A small segmentation model, trained from scratch.
Training: adamw at rate 0.00082, 18000 steps.
Rows from block 12 of a small segmentation model, named by matrix and row number. Rows with one number belong to one neuron. Each number is 128 + 24 x the weight over its row's rms, rounded and kept within 0 to 255. All counts start at 0. Numbers have three digits each. After the name is the row's rms in percent of the matrix's.
Before each neuron's rows are labels from the 100 images, of 14976, where the neuron reaches its highest value: "responds to" is what is common among them; "lies over" is the class under the peak. Only what is clearly more common there than usual is listed. The data: made-up road signs on poles.
# fc1: MLP up (model.blocks.12.mlp.fc1.weight, 1024x256), inputs 0-127
# fc2: MLP down (model.blocks.12.mlp.fc2.weight, 256x1024, transposed), outputs 0-127

responds to: heart; circle sign; struck through
lies over: symbol
fc1.252 100:126125131115126146095121107122098132136091109095098155118150145129140085140140129126118120117086125130146153171110074113101167129106140112139145121128093143125054147129128133122102198175119104104134106111095124129103127098124184149123132132109141144140152118105149069134102092141154077137140103182096119136145140149141112129136144122196131135114040092153190144124111101130137130115143
fc2.252 101:120128103132153121138147129169133104144116173134116131149107062142109121102142139159179096133116129116134144144122115108102170107100121093094120146124133112125164109169144120121124118103139116176088131120104110105109103110074099072143110140107211110107152130142113092106159105174146132134124157118126144122170101114122115133120127165115053138106171123138115121118116134111126104128136

responds to: triangle sign; square sign
lies over: face
fc1.330 105:132111119114122108127162154135127121144165109098125111194139140087128141158112126104123115135104136119113147149172126110116155112157126117110113107120143162152109107112104146164162195123100105076129123132144131112128159136095113120135194104136130169144075104147126097137184115122116151118120143151122136135139141120124134119154142104141138099110127084118144134154097087123132116139092
fc2.330 132:056139176131119148109118150136158137151120162084180160140114146080144111138101154156118118127122120156147161147142130131145135113113149098136135138125118119093117117112124108145094110105120138144182131118139133123130117200083186119142126094145116130106134129093115111133123138115141115143177153108133151174133143135072136128144122160123150118151110173133100115122153119113073117099095

responds to: hexagon sign
lies over: face
fc1.400 140:135145133112154123086105134126137163145123133105136169108110135120091108064158137126124148122134086114104122117128131113118113060146148097140125115139134122133144135179148104110151116163153134142143122105094069136107116109087095145152164153127154150161146184126135128093134132137139137108147118102121164170118150156134149139116103148154115076128132149153113198151135148167134072119147
fc2.400 268:093144121138110123163137155133132102135140130136132090143151130128149139197127107161127111126112137149135158153120117130152155156099099184097138151108115135122113127113125141151102135111103127091103135147165184109140153133159169105113116114129105105066113089132118117141114123178117126153119129138119088097167113098136085122144134119121145158122134123106151054112139129103120158129113

responds to: crescent
lies over: face
fc1.734 111:147131134135115137131150108098110145159114140083105132148070089086117142126127122105107203129118113117135099114167102118120128120147142170163148131130114120135168139119145154180106127111141124150137123128141144154131156162095109136130130095091176147121096136133074137140169144099134125115110162100114140116117158128097166136061096108146137125080127101134138168125122099091087096169096
fc2.734 088:082152093135113141152158133085151100105168111164146115125170172113153139140112147162115089145117136102114165146123129113124124115101092110097097145145134107133116138112129128137085127167129133131067111117157096113129165098174125120117113147141110147063113136147121101135103132162127114116116149140145091113162148129154127147172138139126114147101140155098108098095147140089127118138142

responds to: pentagon sign; struck through
lies over: face
fc1.567 093:119163127133099162087160101125149101095155111124137137147105137091115113139107130084125139140155079094184153099135129117128108125141109158129160115152177150184139142146151151151140113134137168123165169093150099158168113143169134117090150106130118141145117118130164139118138125118107129124114106111109161126113123133134134119133096173175126152145151126134123138144190138123125103173128
fc2.567 104:174112099136133090168135137162119113103101163115135101119124101189150145093123156135176115137100135148097112176133115128107169120130151152122123101123153138132111122128126087114154142107137162133079148089099107100137116108096090114126136135121135138120169137120127112121131111126157113133151122137140123112104108121096096124118118143091125088110141102108087138102090149141083130147174

responds to: square sign; struck through
lies over: rim
fc1.690 109:077112122141100173133115117159124153100110121127148128116145174115168097109127074150143127156146123098153142140125126125092165107145100137098132157127135144145127132122125148168084130134138114121166118104129097047143070121163170131141134071104134132102131138157166130154094097131125107123138126130113134147142111131112165130172097124108110114129090120122103138104112114166125101135147
fc2.690 074:078095140150110142133119135143147129143103175117127139100124109122156151133119104151108128130103131135127144111128131102142140080119114117123133156131102124061131119121133153117079112144118098135151128166138155063194103179111147142174100115111072146136159142081123079131086119115149124145160118128129105164159151158110132137169134161082091133136065159113122110128136138130101104106131

responds to: struck through
lies over: face
fc1.128 101:170128126160127128150152139135116146183116098111113090158130176135090110164137107103111116143084127138147213155141104109123149133110116132097093127120127164159119144136122144152120177094093100149103101119105160148147154112105198128106137108124150135126153119179109119136092122165115149150107124150111133143137133125100136118120153100149109144115158116125204119130090083110116147106087
fc2.128 097:190118129108128104116129130163136090131124134162098126121134063122109124131126152129141135143131123117177115116147124079122151067148119155172131114145164144138162172150143136138143108118176101174113137144131058108114148114060128102135133126134124141131118135161120119096119155112170138127131151120130145106130123113086111145144115160107108124164120115123118136105143152111101082131175

responds to: !
lies over: face
fc1.391 108:119110124110153121184122114149098126130141117100161151130095157142127109145160113096125130122127143152163137117112113106141173126121120137129135118147141137150070149136124113115096141154106093124135145098108148116053124062137198142127121079102135122108144100104123124120115139139139143110134153159125143119172133143119150139101128175144108150161151155125137133111153113086113138102117
fc2.391 090:130113153123120114111148129117099129108133150106118124120104148173137159117147143131144135141125147158129075125122124091148140114119099152154114135113143124098185093143141114124107120095162145106198126194127122103165092127109083143112104118162122120163101149070120169133106161133152131138144136082143107114110095140108131129134105074105144190122120123083133105118177134139100138127153

responds to: !
lies over: face
fc1.237 111:074109108129127135163132148109130119125104104122158182126175166113127111108124123084159150179160132125093163141140141122128137120136119101093161121154131115124142138138112111161129152099120119138124161146130172128103120093109148107138141139152099146108152140146140113142125153138152148132117115154121153141157101099105153124135118083131093100152132175156101132149149095089062107096110
fc2.237 100:065145140124115144088155123136136123124103152087105088132167149082140135141115150154128107124090122149127126158137127067176128098116139085139128177139132149151151108113134089121137127128131117125135090110164071099111141128125172151121130118141138144070149159095145105119127132131141142134135157138155126118128143108086126124149126132135148116091117144123145113136095117082136111132087

responds to: triangle sign
lies over: face
fc1.186 107:103121085150132103160149153111128117159110138096167072158145126119082146066134095115147123193131142142105111142155116122141154119098101128110149149153118133107149127129094104147130147104121146139116094120124118098134149100108162109113148113107158169140143148140126124127132138131127158083139119124098162174122118139115142102134120086074138178120150123111174166100105118123125100128124
fc2.186 119:123130177129150074085116130130130160116121130155103172100101132146174135176123170120096106097106127141107121158122140122139133133139148090107120153118091145104091122118124128169133159095114100143140163117148162110140122151105135107169136127160123142124134129135116105131111145105131101164127160142148133073120127112120091109118137139161158089134132115102136114144103108099109128106112

responds to: struck through
lies over: face
fc1.723 121:133156115158108153130139071178109122148138116102101147127147146161126088135123104127137126117110120132105148148116102105114159076132149160115099130105101115164109109137147093136146114099111129123170156096103154098151125134105104111104110130088102157086139085115168089111147105141158137169122129173114135150163153132127115127139114113111137088121101183158114146143109119145121119114132
fc2.723 126:126087135111139144072149140080138157126134115115124076141126150096121162162118122079166146121147136105151128131126131135162126131144099082165140128176160127140157124099123154113111137149114136102131089129147122142105114141148136142139142124156138104101141131117093111137145119154101126088094133128106134163118116151102153142102125149145134146178115150074141150136142119124101126139099

responds to: heart
lies over: symbol
fc1.561 103:100121122120140125105135159147131146148124126081147123163165133083114112113133103129127094161130111108134130177132112113106182114132140145134142128164118119124129105141129132137106163124114095122138063128112136097110143116093152120156148110124102154108141089119161069121119102166161126126117169174101136168135119144120135149144107146133117148117098158094142160150130117150046096146120
fc2.561 061:102170112139148108120148138142090146112127139137158154176127095124154095179142121168154082137124126164160126135144118074080139072121115133143113134133124130112127100145135113119143113126144087129154121110150119105115133082139125109156161106138171163125098120110129103121171108138152102144122140128130147148096095104147094143180141102115082134065103113169119118162133135076113067135121

responds to: crescent
lies over: face
fc1.148 107:145131149091109124085129156128132154165122119156131111138142118095136107138140097078106148159130134103099153153144123127142108134143130087089097114118126146137171146120112145115143147119076082131137092128121110143158179084091120138123141107127126154113115159142116128142103136144112076116141142135110135161129151100121106147118126102127114123106134091139160148129161107122092120131148
fc2.148 099:140115166146135160101095135117136145106115106182097113157113150112143133166129162149132098128168131163149140094121130110096126147136099157132146114111106141144054140116141153143114126112101126115113143119141111179129168148152198112173137105091123134149171129112129165124117165091135152141088142148140135107110126109137078097118143143055167134124113102099134128165168120085123130128143

responds to: hexagon sign
lies over: face
fc1.338 123:153087149120108116155133156128123162108056109087087108160091153106138128139116062108099127147133134124136123103166120115100136145138135129138103134134124153124120137139113182144127125078150124086160093179126128125101172135117083154148127121144103141166137135107162152146141121157146117121112115110125139141122104111168161140120120097140114125107109133141127134195096127151143144112101
fc2.338 118:144124121124132096136141153104141129139144132083125084143113101105120138038136118133140144148102124144084181153130131102162086103135124090119114167117084121138139117150136076151115132163099103152092136080154105135123176107128167133095127114113090152135125147113132138126129149149075152134147167129128140159123147119118165115140132110119133114101179141111151111128153119131118095167091

responds to: hexagon sign
lies over: rim
fc1.170 115:095139103087124149099127118189143102122126133108086165153109147114125131157157079132125107105097113131172141120104113120131156132124082119138106183138182147133149089137117139122096137144150118096139089107118132117103182143144136137160125099093117132144087132101114143121119141181127106137082148149128142146098103140113134148118120156118119127160133138149204103058106139164133117133116
fc2.170 126:098088157124114120129138120133129122126123145145104116100114140135124130137127133127140164121158105095120123110121160139142102125096155124151161149123081123120167166137137150149109117100151162144161136136137149155142142117131143140145076127137139103115160133124116127128092139124130111148147100060090147121146176148148144165085081129088111144117098109121135116123123122119123169126162

responds to: hexagon sign
lies over: face
fc1.566 092:150139130104120127112129131142076134127158157111098111133162142074070126146112112111113170138124112130100153099167126119129135076161141136168163113112130120177171115132143166113146122101123093137158135120078119076139154096109115087132110127157150141098136077157127139118134146143163141168096162090118139139134108132153154119141104104164117110126112138137150132128073128140133128131123
fc2.566 087:110141099141123115173152091118157082124137132126106097158110117133137137166128083161106102150115134156115122157116132135142163134106124147097139157142138163132105144114140110150102124164110137122130111116127163118145131131151159151094112094138097134088132143142109145130131118156107121142160121170112077104099152136130122132144137144081177142121113126109106087135158142129108141121134

responds to: heart; circle sign
lies over: symbol
fc1.711 109:113131141168142114138125174127062158123127135066136140126120166091145096149158116125124135122121109148121104096120115111143210112118072125169127141167123140125091118130133091150090123133131077125115128098121110104100121106150097157137131092126110138136148113124150120100114152136175127134139110134112134123133125148116123144138118112141171167138118147111145195087119123140142126124116
fc2.711 102:159186138126153082121131142146117126171123088140126128109126097166091116142139153145137073089095133197167093158115128122105156125096133128166086115140175114104143151146121099140097136138144079130089144141102131131133136075119130149118121175131119109148078102064105087122154146127160090135172111128120117120108089156163179153114135120138103144127150132130166142153097132139124130155113

responds to: pentagon sign
lies over: face
fc1.130 114:127156106110099186142164108117119093116143121110193145143142118102097072117129120069081136126139073118140131156148112119121138133125099147091129116137123148154086096143138095127118146123156163150113144136149092115128094141134162113153113048091158118116098125159111102130128120105155125116144143128118149113137122150117087130105129160149095135153131136160124144158150114120129106128108
fc2.130 118:090121139108117159107134132117151118140133140134149134150137145087158129122126147159103143134084118173155166106151125097121132115132115121154095158143168091102164136136130080147077124129144111111119134080130152106122093183118159163125130109149136167088083081122162083121131135112134161100162113136130108128135129110111132128141117155147117114178162171081121140122102115124105117155091

responds to: drop
lies over: symbol
fc1.682 098:122119123143149103123152135121100154140125105129143097141170099088110135138110097127137104118103127090098152173105091136115175115105123097117109171143098120141138112120122100134130154157124123094132112164164110097078170124148140099163127102128134104130099169119141079143101108165089098122121130132086124150123145124134127213106123090113119115136143135127158164138122107147149131142108
fc2.682 093:134120144144133121130141150168127127149125124113114105126096124149085164099136098119141108110107167147105115156132101152121167145108098163100098121127144133118137103119101128116153146149144107127129106139084116125061090145093107097129126127130159110131196119104128074138119148167137148121130152133119132117170149122077172124108134133103113134079126145142137143139124125134130145159144

responds to: pentagon sign; ring
lies over: face
fc1.626 087:101111151087107155099120119141134118153182102139094124155135102125136114124112149157145100119146091128145135145161082134090142110136113161149132131104086129129139145117136104130088120158113147081115142089116104130139116127151147171169111144052141136099157123112135090118129101169130092111129159112097150175130108169160103146106127137128114154109108108052146131145108120128147107111136
fc2.626 072:131141117126139143131105124130141115139088136143129154127131184094138184113139096112127153152111135150083132136127121112176103114108168080100085110155130108131121132126142122165143106153116129133126128097136147130136152139107133104103143107171137188172138182122108098137142145095101164114122143137131094159137189130094180142201128177121132135130113145149129111127165143121085099143137

responds to: hexagon sign
lies over: face; rim
fc1.754 101:150089141132118178138114141111117100154108130111139118113155209157117123123140130149069140139126113070108101108136119143104148138108109139129103178126133138151186118124151131119087144127166108131136107091148122161075141142117095079100123121129108124075137135168094114131117105117131130152102148154100106149197164118116146122142125197126145126175146171137131144085125103131147126127151
fc2.754 088:139174162117123118094150137153124094137126158124089194133119164132108132175116088104089129114121109135154116130130144122157105144120169128182154073159174120093160127142125118101143140118148108159129136137132168139140121145101125165105127164170128132101168117121134114137104135099100083137118165121127139068103110134119128137104130155128120151135150122088102127151123112120119124138137

responds to: hexagon sign
lies over: rim
fc1.195 101:085109117141115189149130123091129121106144107127093108104153151101124119181117082140138131127133120110153126125129124115118218129133110151170125123170116125118111147126109207159074141143141085124139108108108140065067136134154132144134129091119124146107143110144148083144122126130141149138127139151101132108161123151149118117146096131131149114148090077141135112137148108126147142102122
fc2.195 100:128149098131121084075145092146115130125111153118124127142129110129121137099138169113144124132129123148137169122115139093151066104128159095122169130113119144168147126148150042120178108140105160111129114098161141169153138129096121128148131138126164121170133161125139171126145125103105122120119100111124121148075107113146154117120133095098100117090179163141075116131147146119127126115101

responds to: pentagon sign
lies over: face
fc1.560 085:129132149109144149104146134167107152135152136138127164147115134184122092138099102162125091089149141132161166143129102132097168085162119185097088126122164097148104101139134118116096114100164160107175157113106136085143119153116129098151132107121077098117169090135127114111143075144108123163110151093098154185130097133098190122128133120137055136136112101125138101119138123122107112134126
fc2.560 090:126187102058107132128129069131156077121144137081152101122129115112153137087114102119161166173139134116105128131141138140129102151124140118112170141127146166162138100100100115109134148139128126149110125128168141109145152094194095145096101136115166137138090140111143161163115116123101104097136115156106094127096123122108152155129131128114118098133137153173131140176111125168177135153149

responds to: struck through
lies over: face
fc1.388 102:131123104131154167078123113123124148134157107117142142118092125186133144107125135137159150126117124137137113139129119111111167060155115162098092153131110126174201086111117124118071143067119136096136123119089139099158130116142103092094127102123097114122165104141158105129122085190161135116111141100110138161108147115168155117131125152130115122116100151147149136086125109108084094120133
fc2.388 097:145110124087122114119122162106156161119139170100137075190090078110139134113114092107152159161149151126161061149129128128083103104147135094167168141131156117150159123109127159147098103138109149114155096137131141147163131097144117150115113135138116126140091132099118138147151127151145158057142123128099108128104066124099131149158121100128114148146113118092142134162142130130089110122124

responds to: heart
lies over: symbol
fc1.459 106:111140134159139128124131137107077115135134130109118135106157163138116097142162111143156113137085117119138147161134064108100192121121113131132073148132100088126091128118140124140138162161148126113158131100095090113120154064125120145125136114121107169108144130126151075114113099131147073147114132135074127175144142141144086165140140140171130149132105100152132165122129130108137106115150
fc2.459 122:131168109151156131128163133125146089174117167097112156111158130152089108110143102137114134103085097113107142141132117100129169092102103123105112150161140116136168104158138124124110125125168099163103109133131097100051114107123080113128142167148158136090113132131134055108126110151133115141139132129105136132162151128119116160127134161128112125133136106165098148135100149138102096104155

responds to: crescent
lies over: face
fc1.695 106:126115110142166122132112132139102194168100164056102140144137124107153140104146096079091113138104127120102120142121109130107151114104111121122120153177124116130144111108118089130131145148155117074104095116154081091094142145162113148174155125127121095104135145093135071129138108141150126090138155137121121131153127105131116134112132154132156104098142152109144150156104093148130122144097
fc2.695 100:149123128113131114177130114144150130146131100166155096146058094157129169087119110114184134147120165125107108153140111153077125166118120143101086118105135142139121111097097125147155137162107132131129188106104159165136119112121118100091113155133127157153181109075129153147151130153098125116113142148121125150133118133111144118126147122113123112080186100106123131145163129136145115195108

responds to: circle sign
lies over: face
fc1.314 132:139129140116150125083108131123132164138131145109143174102109131116095099072145138136129145118152083111107108123136108106116127076142148102159118111158144110140146137176148104119161128167159157152143129106106076111103119112089091160163164146124162143169147179125120145098134131123127132099147114105122164159116139157127128130118116155150112091145132141147113215146132131179128072125150
fc2.314 244:096147128132116117156149162127129102119147121130122086137145131120145133198124108159135107124100135132131166155124123121146162150110095157089132145119123128129119120120126148139108129114100122102132125138152177104125153119180147106120120115132097108059099091130128116141099126197121115162114130134112094109161128102142096118153133122117133164139143133099154057121152131112117170127114

responds to: triangle sign
lies over: face
fc1.447 101:105076129123108136134155128135112119123117055105142118104142122126140113103118119125205098150136116109142133114120121120157124138142111116091125151110150157160167152119121128161143137126128063125112141089124111104113135077143121115140158152127159172121170117149094111154148097113087108112117102121101174140110147131107155147126110128131131142116136110081130146127100120179157125131174
fc2.447 106:127154195119119153141120124145148135155128168135141149145074129117128097137123158112123127116107119202087169143148123122110184130129116096102091136112120107120114117147134085123121120102110123157099183079142140111079133165104107127150119118090115162101115066095109106121124142147121138147139110133137138148163120105131122119133139140123121100134158155158144125128152145133142098127110

responds to: pentagon sign
lies over: face
fc1.699 086:093118112126124135110097147116143156140132129152155128087097144110121109106124116126110163126163083099109115090130122100106118099142145119187145098157152129116123149140135092150075138153175161146129161125099103161130127170100143147159148148127129106121130142112152126104145143122112087088148126107117144141108107149141153116081113152134143108126099116106150199106091111151125115134142
fc2.699 100:194119101122144101117110113153138136137095095156056111096106124129126118101137185143116141127140126120140075118130118071096133104162132126135133093133148139163123124158132124127114132116133132146158138137105115087091139122081101128149151118082141152191163121143140164131120134096152162096135128147136150158113150138116151088142123076106086108140088104147127119113141119138137105145118

responds to: hexagon sign
lies over: face
fc1.127 089:159089139098138152134108128157119192162076106086118176181136145138153127110134128091103132165101149129133121115169113102104145138139138124095126117154145152125143092113103173124111135122112113054138104141146113141086119125170130141119130085108106116135110152102169136140177120142162137123127158144118127112126140144161156151087125171156107112122084153171134125143152112136148117125106
fc2.127 087:171127153139131103185140129156159137079106121131159089138143083136074123119117134105163119144126145115115135156129131117075098155121108157129108132099170107130130135137119114151145125139113153149129089148130111135164135100135133115134117138123141139163150102108123163140132119114111119136163124123115154131110108131090149125161136111093108094118208097120091134173123142132109128217089

responds to: square sign
lies over: rim
fc1.564 099:086131073138135115164128139105150135203127139129145146102109104159095135124117113088121124137114135169123169144133120098115138098117144116131084119128086136116113161106093114161087151168144130145138161142141126162122121078072160123161137124136101134124139147163159133144110153142124120095133124114119140173119125135101116116139130095149124130104106103112158171139139120118078096100138
fc2.564 102:152134174102111144116140065150119123096093124126118135125120130165130141147123116136129132094125123055161036146114123131113104135146200127150156115116165110096122115123145149121161111082164194113163128110163151132153123144155139150133123153152144135134106145103109123114121116126148119131143135123123130110103109159124168123129111140121149139169141104130100122153161118141134149138133

responds to: drop
lies over: symbol
fc1.324 098:079126065159116121126157150134113138104133147121105143144115104125106138111137096142123111140102112098098121171124070115110159081111129130165105137126103093167132146131119111127103149163184135113104082116125116094101161065165115098147146135121168149150106144135154080128123111134103091192118113100080138174135150129166136158128132121108143118112147104129124144149114108159130096158138
fc2.324 084:141151118154127161120134125130128099144146150148114150119182067161117134147126116145118114092107123175113101139137133114097151079108098130127083158156153141120167074140117108097136132154101112147113118105137094087077097097124111139102132152143118134091111101106162083129138105168161123147123156151133130117133141126156126129118130110117115081115145111127120140166080136098124089119139

responds to: circle sign
lies over: face
fc1.89 080:097107070146139112089121150115118143195099117112113092101120147098140120114193141117105149142075121121105123140116127135163135144095132129122134144121119152099134126140109130138143135133106098133127116142138109090127134132149119184132174126089124126117086162186138123135106114166113104120151115135119120107120099105137120179112136126171143140152131130138178117130117137149133127135108
fc2.89 083:115152179087069127141173106141139104103132111103147176186113139116126131112080110131156108136154139118146136150145158181129126202132130093112121120080126136157114128105114104109124122119122169141148093126168142132124129091127145121149108107116168138153160108127118161153132135111061126145109095122135145141128109148113123125126122124080101107119116118143123116102135120145162147156130

responds to: circle sign; crescent
lies over: face
fc1.676 111:160154132125123130114150113121118113091143093125112105151107102115136123159132142111110171094077109136164150117130126119140126108143125161173137135143106163164129117127120139166118114107128057153128144136143144168099176104150146131098160114134156154136114129133160122114122134113117138139091150132116148110111168102144146136104097089147097150113119101157142140138141109084104118061097
fc2.676 116:071108116122113135158141131116142134125140172135121127120140152148165151147125101126134095120128138099125137156110128124122149139114118121069136165091137107095087137123128119113133126139119123114154128123137141050147084178145147120128115136140084115092177104114121083136088098189154108162151112135126103158172128145141081126146131183129152103179141118076135080139151128139133137134160

responds to: pentagon sign
lies over: face; symbol
fc1.296 101:169101189139163108112131183102135177155100106114096103118103170117094127152133121131119118109102118108179159135110103112118155138151137133123181128179135140128122147136122137138106181151131107124111121127100107149146106140107152136136126093112114108125116157169097126130135122143139107140100152131085141098152114137062100164104143174169123153160110090108138121128100082109145135121109
fc2.296 082:133054104095150127126132162157141163106151098140111063134123066134120147143131153103167129145132160108162152127143116128132165100152097126151113126166122125134102118116116128144122145122125139125128117156099102122116172138108140111156140108116140114113180129159100119122134143162145138095127181115125157125163111118071109133123118174150123172168135113068139129110162121100115136190126

responds to: triangle sign; struck through
lies over: rim
fc1.550 104:148126105161094164170139157098126093135164106122161100138134081073100110121122075156121136122147065114155138112144108136118132115141121176097133152112136135114124121140132073158130148131152096135115122120090097113135111095109165141126147133110135148128106117170099111138126104135127121125135127109106160133171141109128133130131094142116099152131145110099114123154123123135148085124119
fc2.550 105:130094161127112118148128108109140139131170126139147119180138115091117147141112148118131110112121117064158149145146120113125079122114124120129088124132129086124156144115132142142147131164147117123094128155170107174146095105121135160132127093169166156113114110122119105136153135143126161114146132117112146144153134143122140159106110142166112131151154147070153140136140120132119134171131

responds to: circle sign
lies over: face
fc1.612 094:138123147135169128108148125128114149165140107082116160157112123145112100118117100133098117105130122138129109139122092134092198048138148178116121138179133109183148081129118101126097138093098138125179121113110154103136148165121145132130125108081133127110163094132173101098151055145124146124129147125081161145103136153106142139102142148111113127111116143128120124115113120119077080134112
fc2.612 094:134151163078100128155129135137162101096144098141159132144133101094161122124086153156161142140151134074145158100153141144119069182115114077125124134092129139090119149101106151137097131155132121166127135128183101129142121121137130157146123125137136162173124175134091174179131160095105087133150127111142125089098151120132172141143127152122100109150142145107124090113160128136166155093123

responds to: square sign
lies over: face
fc1.745 095:159112129097146145113128091079110087116118117112112141129132165150172127159152149079106160170169136153159150067107140117114110118137141078099149132151151170113146165138120101150081133174069127096148164098144124109142126163098102120096140099118093086101122150106119146115139135119136109117140138161134135157129098105160147110094163131113137117160133156082128127071162126113111128122124
fc2.745 082:113107120144099137184150139094158143093113160093112136105122110121133146117104093128148120105113123104134073164126131086119167135127112152118151112086140089160134156129136190154130112121153141149110097160100137156134089124139125137138126129174136186120102150152140094131106119130150150125142121120131150091124134164122110121167112128146119127122130115137099174161059170107121095116140

responds to: pentagon sign
lies over: rim
fc1.318 107:145154087138117195116135106081120096120161098137161117098126148126109141117124136085097175145137104135154197172145111130131101140145152190047089122139130143144116141139114128125119129165108117116157148133156123143150086091178143107082130122137115099164135132125093132143151115140134112171103132112103175177141152132130149147100108104138100113133113151147136117130143114155149107119109
fc2.318 117:145076141129133163136124130135100127146098114154058118087122128150140114162125127103123136140146126108116125106138124124146112135126142120126133156157076125071082153165120117154151129158166131130142132114121115145125125101128097149112127141124093113149170103084139138119117135112127126143117120117124154117109149123177141122118121134152147169152100099136146139160140109139139115121156

responds to: !; struck through
lies over: face
fc1.581 117:157089115105157110177109137133110123154153141143148115131147120133133123186148110117089136130112131108114196138106122125123137118136141123071137102160136121137150142133111117103161166161113075110119103165113161123110150117127118087125129119184111117093110128142116156140109108172132108155114129116125111136171133116173164154149141153119114119148155154139152117133129094113075123089125
fc2.581 087:156109129126125141166127156123117134130132149158174173155085127161133183135139126113092133148122146162108086109120110129120120124108087184142128130152149137109128096118124140144104147081111078128071151139127185124116108191136144116115126114152185150172120121136101145155088180131146154128126111089115137086135133131137146126103114148111181117156132102142110125139183121163125128133144

responds to: square sign; ring
lies over: face; symbol
fc1.762 101:110090115082159140099118142166155135171168113100082119101112111127167130076140124110193157144105134138126110148142110105120132126144132081163184163127125156151189144111099144132078145178110121113118132099086102133114105123172106175087133109102109116089152106140110132135156123165123144101102132152111129117113138131127103137113147151144123142150110139113192133130084121129137132108142
fc2.762 097:137084163123138108094120158119099157084099089128092100121100126132105128156152133092179106138148100100158170106137117091110136094137127146133108139151128160109126150153159115109128123150155120126158117160096075128102136112111109117147136120141146141122147159158127152109181127153151151141101176139114159122125139109135144147114123135162129111183153121057141133168172122121111104174139